Weights of a small image inpainting model: norm groupnorm, 16700 steps.
Rows from block 5 of a small image inpainting model, named by matrix and row number. Rows with one number belong to one channel. Each number is 500 + 50 x the weight over its row's rms, rounded and kept within 0 to 999. All counts start at 0. Numbers have three digits each. After the name is the row's rms in percent of the matrix's.
After each channel's rows are labels from the 100 images, of 14976, where the channel reaches its highest value: "peak on" is the class under the peak; "top examples" is what is common among them. Only what is clearly more common there than usual is listed. The data: rendered solids tumbling over patterned floors.
# convs0: first 3x3 conv (model.mid.1.convs.0.weight, 256x256x3x3, each kernel summed), inputs 0-85
# convs1: second 3x3 conv (model.mid.1.convs.1.weight, 256x256x3x3, transposed, each kernel summed), outputs 0-85

convs0.49 088:489442531514529441496557534548493579493445522483455455457500472423495491528336521506565569537478482473594483491514435512485509382426562474538483441488520476452544495527548451320598530546481451459497502506538516468453394568565475558590487562531554607487512470
convs1.49 106:467585454586446489492510502523505575453518573466521491482531536489446602415533491498549492562538411482489437483508481510537484556561508504528497474519465400490547503551410610572520498528461609504514439509504420471515605413544472537569459484537464482523611478
peak on: jack
top examples: jack; star block

convs0.133 101:428492533545489534488566518558460488531415569481495469501530541407457451450421498456573520527490506519596543536505417548488567447547559440537482473452449451463475514522454425452435504497493403443487454508587486476437426487528494527573484514469403484506546559
convs1.133 079:443555490560511524466473454519532496541476563424601471462482425551509600439528495528506469489544547541514508494512473483472495570490442394538449464598496516544499505491332506477549486506617516531547530430454589514495540450568440446557509502382518367433605524
peak on: star block; jack
top examples: star block; jack; largest object: star block; largest object: jack

convs0.176 102:498505495486533525454637490509452499505393550441493450545527546494478384569477425493504481441488543518512534508551399575505548540432447431445446513588497503433426532428535525507397519591360519566443487511435563466581395473540517488528540449622463553425514511
convs1.176 092:538528519556479596487502563441522521510545493411500509436629547537512528466489465474493470477568482543415481441456470470505496520468530433503519566495450583494415394533509490589522474466596447462525654510541531606486507529512521468459552539441458481449460582
peak on: jack
top examples: jack; largest object: jack

convs0.119 102:479528525597490549518490477534549442483558552515515556480519459567525455496460442470538493451477471564569550551523398460437567479543466472442442486510536475486383537442514519499403566594496483524480486586435453402477485464520529502474460484406497475587503514
convs1.119 085:514569510535492489421516559454468462562576548366562533453487476459552526464531436527501437511531526536457549495457553459482557505481421450570469437540603683507470543537423460439479461477541524542549502537489569538501425533586509416480524464400477424434474599
peak on: jack
top examples: jack; cube frame

convs0.2 104:474548456449467514460516403524564454466504554407525531487386516417534504561347432500521500536549495522469499529480384464529557449454575494461521507516651513484505522493510483426496442522534465469505489499482592490414493476467492480502557513504468477447495495
convs1.2 100:443584434521499438466413465578420436519549538450479423507446415384478518531461488492478565551479441434563483508440456471496453428507428477492500477481502556464485517498453459501499488502481520469454515523557528528453483556593480405550425500361517451541652428
peak on: jack
top examples: jack; star block; largest object: jack

convs0.56 086:479430507534509578495542499524517451532525490492440508440518462530548455569497487520568500464481503497538487480511484476508493488436397540495438508477602492458455606450553463564467565643556539519544511578562517516474479496475472459489530487420406424622425500
convs1.56 069:525616501517566489466414574465484459538596519433538642482466505502607467522465497434585529501483587510483453505473524445562536512499458407566501477498537571480461470569507480436473461444551459447599523516509524531538488545652463455487535487497461512461487592
peak on: jack
top examples: jack

convs0.38 135:480498516442458477507582521503445461433511492396465515455509569467426463464416437495538491484481497475494504511578394430516477498488563420530482493540461438448500490468482419437392460537514454517553488521498558483549452496541562497598535453491551681501528504
convs1.38 128:507577428576433477524489505498457515488572566444538550461494595572468547491502496438549527535575445445499434558533497522577398521578507405487501430558424437507499439611493536593501454552528538526531414498457447434503585469621487464569472443444454513516540506
peak on: star block; jack
top examples: star block; jack; largest object: star block; largest object: jack

convs0.175 110:460491473473502532514518460503426432494503505459462520512569516509506431527561551554473540436526507470453525514475685404510546510550514466579452547449451456491455472394431492491486475443526411479516483549580557487478513512436528431490460475527505439457516544
convs1.175 115:484461500464553513459578513502433550488521468447528492444389483486449527538539615457488476464650418455567458464545562558509505485440501553486557586515515450570579527430583583540429543567508583521501389554389444514488509518415563568518488567603543520533449502
peak on: sphere
top examples: white object; its colour: white; sphere

convs0.26 088:517507542477487512528532535548493531535526504561513524497484452502453548499526512529625575559465506446524568418541423480491577445564554573502516510513431502522465541459501424444497487466448527463471473467539437525471452463486460513490506444496492542573481538
convs1.26 086:452494458572453492495569486503525541482461477493554474484495425452445545485524524475498471501489511437518465521498568563461473543463504474636515561613586468455599508468470421584557553548557453496481534494471523559456476488577551461550480504457511491485544566
peak on: jack; star block
top examples: jack; star block; largest object: jack; largest object: star block

convs0.121 098:560488502542446464546564476433427568448472568495431532523495510456403539463348503482499576504441511522484465493527384444519509551532526486629469495506484461453477456564487447399538510481403422536426465552534522442590559475475552476508455487544480537482497442
convs1.121 088:558519437488441488494576574515544563487556534404433477470419506447559593461428367506446498521473405444531475549577530449494433498491532534457483420522461473464603495528472522529480444540506467509474473466584518537516499463441576504567557461455542555464520501
peak on: jack
top examples: jack; star block

convs0.111 095:583473539496462422471500456482418495533562483545511514483559409449457515483406453538511492552457530554470500456487450404417456472488411464575452482459392539514646476501497519501548476420425488554468501428486521584554553443456498481486501496500574457522473532
convs1.111 072:453526520486509527532498556532536479499450499548546566525551591418471510506548434618466435511454478427424460472568518476496388581478552582485423465438432450514562527595459499612537469479549502520521496442600611520471508546546573539462473549485505550465490511
peak on: capsule
top examples: capsule

convs0.73 075:531478470557500513519554420486444508507552500532495620530495590498492468440483580496468543481553549512510515502568605412531465454478538528534422500545515545400411519445512494546419409574559541526508580465493487477472500479447440475568468497420440424558480532
convs1.73 062:529622535663494482492476594409522476531567612399560567433495501536566519500445442529519506510572547494485397460496500487484498598547401439549514417486476541474456490523470547475435470561549552590543483496482579502451526519490453535499533458484430543430621602
peak on: jack; star block
top examples: jack; star block; largest object: jack

convs0.83 076:454515508511537549482514534490423558485487544510494484481485504407521460518381534524509583504528523478508512490490495459470497499604513488573478527497493509558353562417571451468513485475536442469465552519510415469570465476551480444430533483452447445447489497
convs1.83 066:502480463563409538509487501566539489451514464462481502482506446499551504512456489459476495419537441470501477558460496516473499497556436441566507569524614570552426501588462501501536532496516525543525499560550528504459512468617462425470442416413521450484636486
peak on: jack; star block
top examples: jack; star block; largest object: jack; largest object: star block

convs0.40 110:512465560535464481489650481546480539432469542508496471528472470455476426443491571498492485466416471455540462474493752452502501525542493460540513512443499525478475517514562444461528514458568444529546445515483443527522420500542502465457476511456502475477543469
convs1.40 125:628546535557569525521561500528510500504557526539493509561496541493516411487502573504424480399489507462498606490550472494481492523577484514517455577500508515509518485556586539452467451417512555561538513524523477446559519494504553510401484548480496521540528447
peak on: torus
top examples: torus; largest object: torus

convs0.152 093:527585529483436539519474554535453544518446430471447559533543512492518475471429620512485467457511495487498524524557431358524503574429463521540516484449511489530457515335542564369397530502445524476543514558456566422524505521512569525555547518495606477444502561
convs1.152 102:490510554525525510514561449422513552468567430464539576494505574500589540528576450462534487566553453459553521518502474423536420527477507427552454447532441528456446457586410490488466419509597568531483513540489535510464365381524557509428481431544449496432510520
peak on: star block
top examples: star block

convs0.194 145:478523459497497572437460508576505440510486520469502488494567552468395386427339492430484533453560507536508556556539486471582537458455559446471459457479608446543533546514523425444407502524564459469512481586514513493607520475496543517576515456454402514538497501
convs1.194 115:499617453526471428492397509506412463577561582477527525455428464493448510502390503486529548494535566530490496507456457514486535414477490441479437409588528562475424468451511505473492475458561517531474462545426510507474481519558408484496503473451514481546557444
peak on: star block; jack
top examples: star block; jack; largest object: star block; largest object: jack

convs0.35 107:537453519536538461508612448489490485510474515502471456526483486512477447477511610452500497473517457474455525532469915474532553458490446504544505495449478509411562500460501448433494430497525478481507500491598455482499547531469518489498530572501494477516538532
convs1.35 124:525478450517657608519531503546465572538485515577487545539380551556531415581544646511422517420464614459617508486539493589509477538589533493381557547455531512518505523451565493483442546537458523545454562519444498396524498571461495587467476516554505556532521506
peak on: sphere
top examples: torus; sphere; largest object: torus

convs0.239 111:563480527540488514561561411499469570498462573543428462493485613387526462519426490501489599457539430494529505523521461423478416502487542434589519444428475510585520475555489450407497517508545419516530444510434520517590542466513542518542491470512521587511526492
convs1.239 086:464372555512467413614506546431477554535511522427508548463481485500454513542569489579462527512570469446565487545592490469491419548494523431485477488474463362460593398532422450489537476553472564521562475495442452459549605468557486497542455442574473538439526629
peak on: star block; jack
top examples: star block; jack; largest object: star block; largest object: jack

convs0.70 130:518457568556525538522530539467515444468522475404520517513469508467515483479410520508451493500462499538547568514489423427523599514428541497494554501525513441534469516433486419446418481597442513493505464489474475465389529537470470536500479504485529511530489522
convs1.70 166:500520398525450503485447506458490542492661574505576530458565448502513550436499496458526564616482500497458493538469610517498453453586534452480422463507573597541532429469428515511565590519599603537499482574470386516482510430518471516467554425466467470545455537
peak on: star block; jack
top examples: star block; jack; largest object: star block; largest object: jack

convs0.206 088:417472482520563437447500544526596507491474527450540581484581523502551484544422525509446535531529550493478493519486610416495500528385525450402501490504513460460574488470537408541450423459496490424537501476502467490581558511463433528490495543536530473554559521
convs1.206 073:561480494570597508499460460476510492478548556429445562525439501403562460626448483611569518440489557497517543549523599475483528538580519512433478520387395527499485524568529528382527492612556500492590479526576625535521551534521496466558566571516425541526548522
peak on: torus
top examples: torus; largest object: torus

convs0.90 099:444555558558537500485575462538540478472535581453534517539490520493459516519418404538525511495533581532444540488476376453463521492543483540560537506560556479533368530475491432566438490478518499430523520495512411461452541520396458483431479460499425534565487513
convs1.90 091:487535534578505548457501478464504526522529492410496512458477379435527546469421498406538525448438471497505495452495497476508547524386448424607463510536516568426502480543418438434512451481541548484488538510567553540488397529581534421504533506335445455483543589
peak on: jack; star block
top examples: jack; star block; largest object: jack; largest object: star block

convs0.1 087:474471481436497475408500454473563563531424534568528488511528457447488482409456568508621567508462467563532455499478467476472435421477539427535406495497405506526621496512498429453502440492443458552499477472600465461577379504532501519512543549577515478529467458
convs1.1 085:408559466536441550556463519521482568426465512373477485438482552562569516453430573504473518475522409418485472479615603529436502499488526479452474450566569466494457420486471532507509539515497488490509436517527597493426536464604571516464453395428529417445557380
peak on: jack; star block
top examples: jack; largest object: jack; star block; largest object: star block

convs0.213 115:557436515484513535500512599480451587498450548505463483485519636442490537520472528485444531500525465468443526530584452470490525465406525488544493461516444473490536458450477397457411525493513474458499503525578503490551565470546496519526466515577408489479548519
convs1.213 099:481498523601531532565524487438559533531441494426486498481479460479513591401481484492468531460501519544608467484490497545539463495389567446530576384601329436457470374573416512558455422496520465501439549589520506543456444454510546523462483495463474519504484548
peak on: star block; jack
top examples: star block; jack; largest object: star block; largest object: jack

convs0.151 084:458453524482539461458494575445498536487520564512475479515561436414472546497433467533500516458504541504478515491480491450446471570530429402553502484511543471467594565601493502472399506380513519472482492488530473427526506528482520464541497575558530521470506557
convs1.151 077:474498501523534496472639508464464493548555544479488471481536491508529624435493381480415461544550494582514506490531565568534540638529555521513438532582447443594578547585467607464456467595454459454614418479487455557557617451545556444611566572519526517553544523
peak on: jack; star block
top examples: jack; star block; largest object: jack; largest object: star block

convs0.87 085:506562517427467519460468540525569492459469493465473535488511532426430485402415521496445456479441509478550496459503541494484491512466531509488407477452521534480381524463571439451432514557589564482577555586417550443533515516577496562530563515447604530542488510
convs1.87 079:523604502588485480451451507486499463535505533492531611539496561584517603526581458458637521500579513485557523476454485454562439579505378505533458445507477464462477596533519523419433500489540505509486422556439442469473479481553458467464507447476458572485555522
peak on: jack
top examples: jack; star block; largest object: jack

convs0.138 113:517452495529475448482567418497492582533422536569472465552533499355462426417416556506493603486557472532483433560588407419476536491611543477488494515491518475523586516550431368427479519526510507459526429485551454430486501474493522573627463552513428443515494519
convs1.138 132:534515425560463467537457505547505581517432531403542467432442462504520543460443425549535472593481481609576445492520519498480461525449563548550488390596540442479554397554458541532546557453455483500448495507496498488454467391474545451627454418501576512489535395
peak on: jack; star block
top examples: jack; star block; largest object: jack; largest object: star block

convs0.177 097:482493443509535528465555608513420578444531583462481513515587351453392483408420481458532518518462577473520520510563438476472540519498502470531466492543413431417369488517532493540544473471475413477452564483511478458533569514536544505512514482543460597481477498
convs1.177 108:519612493560469562509607517585479529469469551464434443549422399475512563373480479538581474517543573491508457452545505473442517499581482490508480502606434475487611574563422501470401472523639395535590522533530520407576507495468520464579476574439553499516496493
peak on: jack; star block
top examples: star block; jack; largest object: jack; largest object: star block